config = dict(
    hop_length=160,
    input='log_mel',
    win_length=512,
    norm='rmsnorm',
    norm_position='pre',
    mlp_ratio=2.67,
    fused_qkv=False,
    parallel_block=False,
    subsampling=2,
    init='xavier_uniform',
    epochs=9.2,
    lr_schedule='linear',
)
Rows from block 4 of a small sound classifier, named by matrix and row number. Rows with one number belong to one neuron. Each number is 128 + 32 x the weight over its row's rms, rounded and kept within 0 to 255. All counts start at 0. After the name is the row's rms in percent of the matrix's.
After each neuron's rows are labels from the 100 clips, of 14976, where the neuron reaches its largest size: "strongest on" is what is common among them; "lies over" is the class under the peak. Only what is clearly more common there than usual is listed. The data: phrases spoken by 400 fixed synthetic voices.
# gate: MLP gate (model.blocks.4.mlp.gate.weight, 1024x384), inputs 220-274
# fc1: MLP up (model.blocks.4.mlp.fc1.weight, 1024x384), inputs 220-274
# fc2: MLP down (model.blocks.4.mlp.fc2.weight, 384x1024, transposed), outputs 220-274

gate.544 096 [150 112 113 141 125 135  98 170 109 115  79 116  84 159  84 146 137 162 145 183 102 141 142 194 104 129  92  67 108 175 137 128  90 119  85  79  83 140  63  96 108 156 119  95 126 128 110 127 149 152 133 120 108  52 163]
fc1.544 098 [196 165 105 131 144 124  97 140 140 151 157  96 202 179 129 173 116 131  98 152 102 102 174 133 145 160 109 134 136 116 160 137 131 144 124 159 137 130 122 122 143 101 124 164 150 153 122 117 196 113 185 108 122  99 141]
fc2.544 091 [107 135 150 126  54 127 148 106 127 138 114 131 161 135 181 136 150 170 170  64 144 130 152 155 148 107 218  49 145 197 107 121 179 127  83 127 135 159 127 121 176 147  93 159 123 164 170 155 133 144 104 157  73  98 142]
strongest on: child-like voice; fast speaker
lies over: silence

gate.62 069 [ 73 105 109 117  69 165 124 114 119 160 178 150 134 113  93 128 131  72 155 157  91 117 143  72 168  57 123 127 101  92 190 107 133  81  75 132 145 152 107  77  70 163 104 112  46  93  72 131 127  39 119 153  69 125  95]
fc1.62 069 [141 139 167 119 141  86 137 150 104 161 178  89 119 172 139 105 120 130 107 106 192 164 114 158 122 117 155 191 124 127 149 154 137 105 114 125 186  96 130 144 141  92 118 104 115 109 109 151 118 131 148 153 106  99 129]
fc2.62 050 [165 118 105 119 171 151 174 102 104 157 157 120 144  57 160 120 137 152 163  65 119 113  99 139 126  98  64  99 148 137  82  66 140 149 161 128 181 112 137 149 176 104 158 119 166  74  82 140 116 130 119 155 110 131 157]
strongest on: high voice; fast speaker
lies over: silence

gate.345 092 [124 145 181 171 105 133 157  84 169  78 157 102 142 128 100 170 160 142  55  70 123 111 119 136  81 105  91 136 107  90 105 111 146 145  83 116 146 139 104 142 142 126  56 164  94 123 155 112 104 140 164 141 152 138 142]
fc1.345 099 [125 123 127 121  96  84 133 151 149 156  93 168 139  74 144 128 144 122 132 151 138 148 113 154 119 171 135 187  94 119 164 242 142 121 145 155 137 139 119 101 133 161  94 128 120 171 138 132 123 201 183 108 105 171 119]
fc2.345 106 [135 121 179 143 114 159 122 117  84 108  83 152 116  40 141 158 140 127 124 123 140 195 186 160 169 150 107 115 158 170 146  93 118 120  86  87 229  87 141 183 168  95  99 155 136 115  97  88 115  83 118 169  54 144  80]
strongest on: deep voice; slow speaker
lies over: silence

gate.76 125 [120 122 100 152 136 115 158 126 126  83 159 122 165 134 124 142 113  96  82 149 136 100 152 117 153 145  78 191 148  62 141  54 116 173 163  62 127 116 162 106 150  70 134 132 178 136  48 157 146  99 114  92 170 117 117]
fc1.76 125 [101  90 173 142 176 148 181 113 109 160 116 141 187 126  93 162 106 100 149 146 180 129 123 114 125 196 112 202  15  71  72 113 181  97 122  89 182 128 136 128 135  89 105 104 157 185 117 152 140 134 164  94  80 186 167]
fc2.76 099 [ 87 135 178 155 178 156  82  99 110 169 155 149 128  98  78 106  61  63 117 142 122 113 131 118 157 122  90 133 152 103 102 110 159 112 136 127 155 137 143 107  70 123  84 128 181 142  96 127 159 155 116 134 123 118 202]
strongest on: bright voice; child-like voice
lies over: silence

gate.578 086 [166 148  94 120 100 108  95 179 129 101 120 106 114 155 108 128 136 111 135 142  86  84 122 153 125 119  93 162  94  77 155  97 145 157 206  85  87 147 137 124 174  96  74  71 106 140 106 125 149  87 126 122 111 116  69]
fc1.578 088 [142  63 145 136 112 143 166 118 200 127 138  96 129  70 102 159  90 114 115  90 121 100 106 128 135 215 110 132  94 149 105 156 110  86 125  97 127 146 135 146 161 118 110 109 148 153 210 150  91 160 131 102 124 154 142]
fc2.578 084 [ 97 118 102 195 155  81 111  91 127 137  99 127 152  83 135 100 103  95 154 151 167 112 101 108  90 113 118 183  62 128 150 119 118  65 105 127 167  87 168 143 101  70 123  70 147 165 156  93 134 122 144 114  89 148 117]
strongest on: high voice; bright voice
lies over: silence

gate.302 082 [104 175 143 163 167 154 112  85  92  59 127 145 159 123  63 182  69 113  93 131 152 165 162 137 113 168  73 126 121  93 113 106 104 106  97 107 137  58 144 115 200  99  93 115 161 151 103  85 101 103 213  96 119  94 153]
fc1.302 077 [219 107  90 132 124  92 124 173 130  78 135  98 115 112  96  90 118 153 177 101  86  88 133 103 139 133 191 105 136 146 128 157 112 129 161 211 116 136 103  76 111  74 128  71 115 139 138 117 138 149 176 151  92  99 105]
fc2.302 058 [139 163 130 146  90 126  67  98 106 134 114 121 147 114 175 111 141 168 105  96 106 163 103 110 181 107 148 111 135 158 145 140 106 142 114 129 111 102 138  71 187  95 149 153 115 151 142 166 120 133  74 224 170 146 100]
strongest on: deep voice
lies over: /i/

gate.562 074 [142 156 107  83 143 134 111 154 119 192 126  90 161 201 177 168 138 133  82 111 127 106 147 138 132  96  79 125 166 121 116 150 118 181 159 145 101 161 147 162 117 143 113 144  61 108 135 165 136 213 220  96 127 139 127]
fc1.562 078 [149 114 149 114 191  82  80 106 163 108 134  65 134 118  99 134 101 154 105 104 165  79 194 161 171 135 126  95  71 158 140  67 130 143  94 124 157  90 165 134 109 131 121  66 124 109 116 103 176 150 149 212 105 107 166]
fc2.562 078 [136  82 138 102 121 122 122 167  92 176 123 112 148 166 129 174 155 105  81 166 129 162 121  97 173 145 128 140 136 132 179 140 103 166 150 110  41 137 123 129 149 116 216 139 101 182 118  75 165 134 128  95 127 163 145]
strongest on: child-like voice
lies over: /æ/

gate.472 119 [116 113  93 110  84 106 150 107 163  82 150  96 122 140 120  89 189  75 153  88 122 161 139  87 168 152 140 169  99  96 133 107 145 171 141 135 115  55 194 150  88 147  74 173 125  98  63 127  95 134  68 158 167 170 150]
fc1.472 120 [147 198 106 143 127 148 123 158 145 117 110 137 144 122 157 151 155 136 158  85 104 115 109 132 131 151  92 133  64 121  82 186 165 167 134 168 131 154 103  76 138 108 116 121 121 145  91 120 135 207 131 129 100 141 161]
fc2.472 141 [190 130 111 119 162 135 137 183 125 156 131  57 117 216 140 125 150 104 179 136 172 122 116 105 156 118 194 117 171 172 210  74  97 123 156  94  86 142 103 121 106 184 107 129 149 141  73 126 115 168 119 143 150  56 120]
strongest on: bright voice; rough voice
lies over: silence

gate.158 084 [125 129 106 108  79 145 131  83 128 127 157 110 141  73  76  94 123 143 100 125 104 153 132 145  79 129  90  63  91 116 156 108  83 121 127 163 130 143 115 115 160 147 125 137 103 107 105  81 118  74  97 105 127 122 117]
fc1.158 077 [143 148  97 121 132 117 137 118 125  99 145 114 140 117 128 130 130 103 199 134 148 134  83 128 101  93  88 151 130 116 145 151  50 177 158 165  74  84 152 149 121 103 141 103 148 116 111 177 134 118 148 143 137 121 196]
fc2.158 054 [208 126 147  99 135 196 109 138 115 184 120  68  68 140 144 141 134 166 132 149  95 123 144 167 141 184 178 105  29 129 124  92 205 101 113  85 104 143 181  97 150 240 127 131 119 130 132 114 145 143 134 125 145 124 100]
strongest on: child-like voice; bright voice
lies over: silence

gate.623 101 [106  66 115  97  88 116 123 115 140 101 148 124 118 111  86 129 133  84 196  92 190 184  78  85 152 124  83 133  70 137 157  93 120 133 147 106 105  87 185 163 187 125 104 153 129  97 119 118  86 100 107 107 184  87 108]
fc1.623 098 [134 123 158 166 164  80 174 116 158 117 151 157 134 160 184 128 151 157 118  82  73 139 156 102 188 144 135 136 153 106 111 122 141 146 161 162 124 116 136 134  95 118  62 132 161 171  90 109 125 149 115 175 111 116 111]
fc2.623 089 [112  76 118  73  92 131 133 140  92 115 176 169 179  78 120 129 103 120 150 131 168 168 120 165 135 162  99 121 124 151 107 160 109 112 111 147 193 120 180 151 176 120 106 154 117  99 131 123 101  57 107  88 150 124 136]
strongest on: bright voice; low voice
lies over: silence

gate.539 094 [100 172 130 124 147  92 135 138 156 100  99 136 149 104  94 128 148 101 168 163 147 150  85 104 101 114  39 185  72 115 114 132 116 110 132 150 114 140 110 179  90 184  89 120  91 149 106 127  92 110 202 121 154 180 115]
fc1.539 087 [ 99 183 129 133 148 113 126 146 144  91 114 126  85  73 107 114  93 121  67 185 163 167 167 123 124  84 118 137 156 150 123 127 104 146  70 150  97 120 102 140 126 135 177 133  89  88  85 111 141 143 177  53  77 111  96]
fc2.539 059 [144 142 117 151 126 154 143  88 119 126 134 125 131 118 136 139 125 147  83 152 116  89  99 108 103  57  67 116 105 102 140 146 161 145 169 132 102 190 143 131 155  49 175 125 112  96 161 155 166 176 125 125 152 124  85]
strongest on: child-like voice
lies over: /æ/

gate.467 125 [159 136  50 134 124  96 112 127 155  64 157 105  36 139 144 157 148  94 101 101  80 148 155 103 109  75 122  97 158 114 158  93  90 130 111 133  92  78 132 130 165 110 134 131 132 132  89 118 167 107 110 154 166 126 116]
fc1.467 126 [138 112 115 106 110 186  80 144 104 107 141 154 171 112 112 109  82 140 104 182 126  58 178 152 115  92  88 129 180 129 133 111  92 165 174  81 156 197 153  67 182 102 210 132 106 128 112 138 124 128 120 111 171  98 108]
fc2.467 139 [189 148 173 103 121 100 177 119 116  95 115 106 164 160 141 124 162 162  99 120  83 116 155  87 110 114 154 161 148 101 115  92 123 118 131 141  98 107 165 159 125 153 155 128 124 151 123 152 107 123 102 140 104 112  86]
strongest on: bright voice
lies over: silence

gate.204 069 [118 124 164 115 126 126 161  92 129  84 116 102 112 133 150 195 124 156 141  19 108 157  89  92  45 127 131 127 125 132  88 138 152  96 120 139 113  59  92 147 162 114 109  80 135 168 152 132  85 129 119 146  95 129  88]
fc1.204 063 [ 54 140 194 119 152 159 130 115  99 155 122 122  95 113 102 155 113 133 130 138 110 176 105 155  83 126 148 161 151  85 106  99 137 153 174 101 145 146  81  76  59 109  87 123 151 139 147 159  88  88  86 187 101 125 138]
fc2.204 040 [157 126 130 109  72 153 103 150  98 191 150  34 114 139  80 100 158 111 112 157 168 103  56 157  92  89 130 101  78 103  79 144 188 126 104  58 189 139 163 140  96 171 178  96 193 141 166 149 120 139 110 131 164 131 184]
strongest on: high voice; dull voice
lies over: /k/

gate.727 088 [176 100  71  68  81 116  89 161 115 170 117 107 103  82  94  58 121  90 115 122 133 122  86 122 142 162 137 148  99 185 104  88  98 107 148 104  60  66 167 161 111 171 156 124 126  81 152 180 168 132 112 100 117 122 139]
fc1.727 090 [116 181 130 159 129 103 143 132 111 125 117 155  68 109 151 106  51 143 121  92 100  78 147 119 119 132 144 133 172 118 123 133  88 125 102 184 170 102  95 140 132 120 165 102 160 124 113 146 119 166 145 120 131 125 113]
fc2.727 099 [142  69  92 118  65 154 126 113 127 130 151 108 114  89 130 137 131  98 246 120 117 126 123 151 123 162 121  94  61 114  87 124 215  76 100 132 133 139 187 114  92 170  98 170 169  77 141 161 120 104 101  70 143 116 152]
strongest on: low voice
lies over: silence

gate.276 092 [ 85 165 143 179 129  79 131 117  82 132 143 129 105 121 141  99  87 117 162 143 107 112 103  54 146 120 138 150 126  57 169 118 117 113 145  81 184 186 116 132 138 153  92  92 163 167 117 122 117  79  93 174  84 102  99]
fc1.276 094 [113  78 103 137  63 132 147 126 142  83 158 158 145 158 105  68 129 100 133 106 122 148 188 112 140 114  66 127 159 128 141  99  94 154  99 141  95 119 122 120  95 144 123 211  90  77 125  76 159 132 124 105 225 142 149]
fc2.276 083 [131 160 127 193 164 123 110 169 156 145  72 108  96 110 133 139  75 144 106 189 118 111  97 119 153 148 150 116 155 135 156 151  98  82 156  98  88  98  89 100 147 190 122  95 110 152 136  92 141 155 107 127 106 166  92]
strongest on: high voice
lies over: silence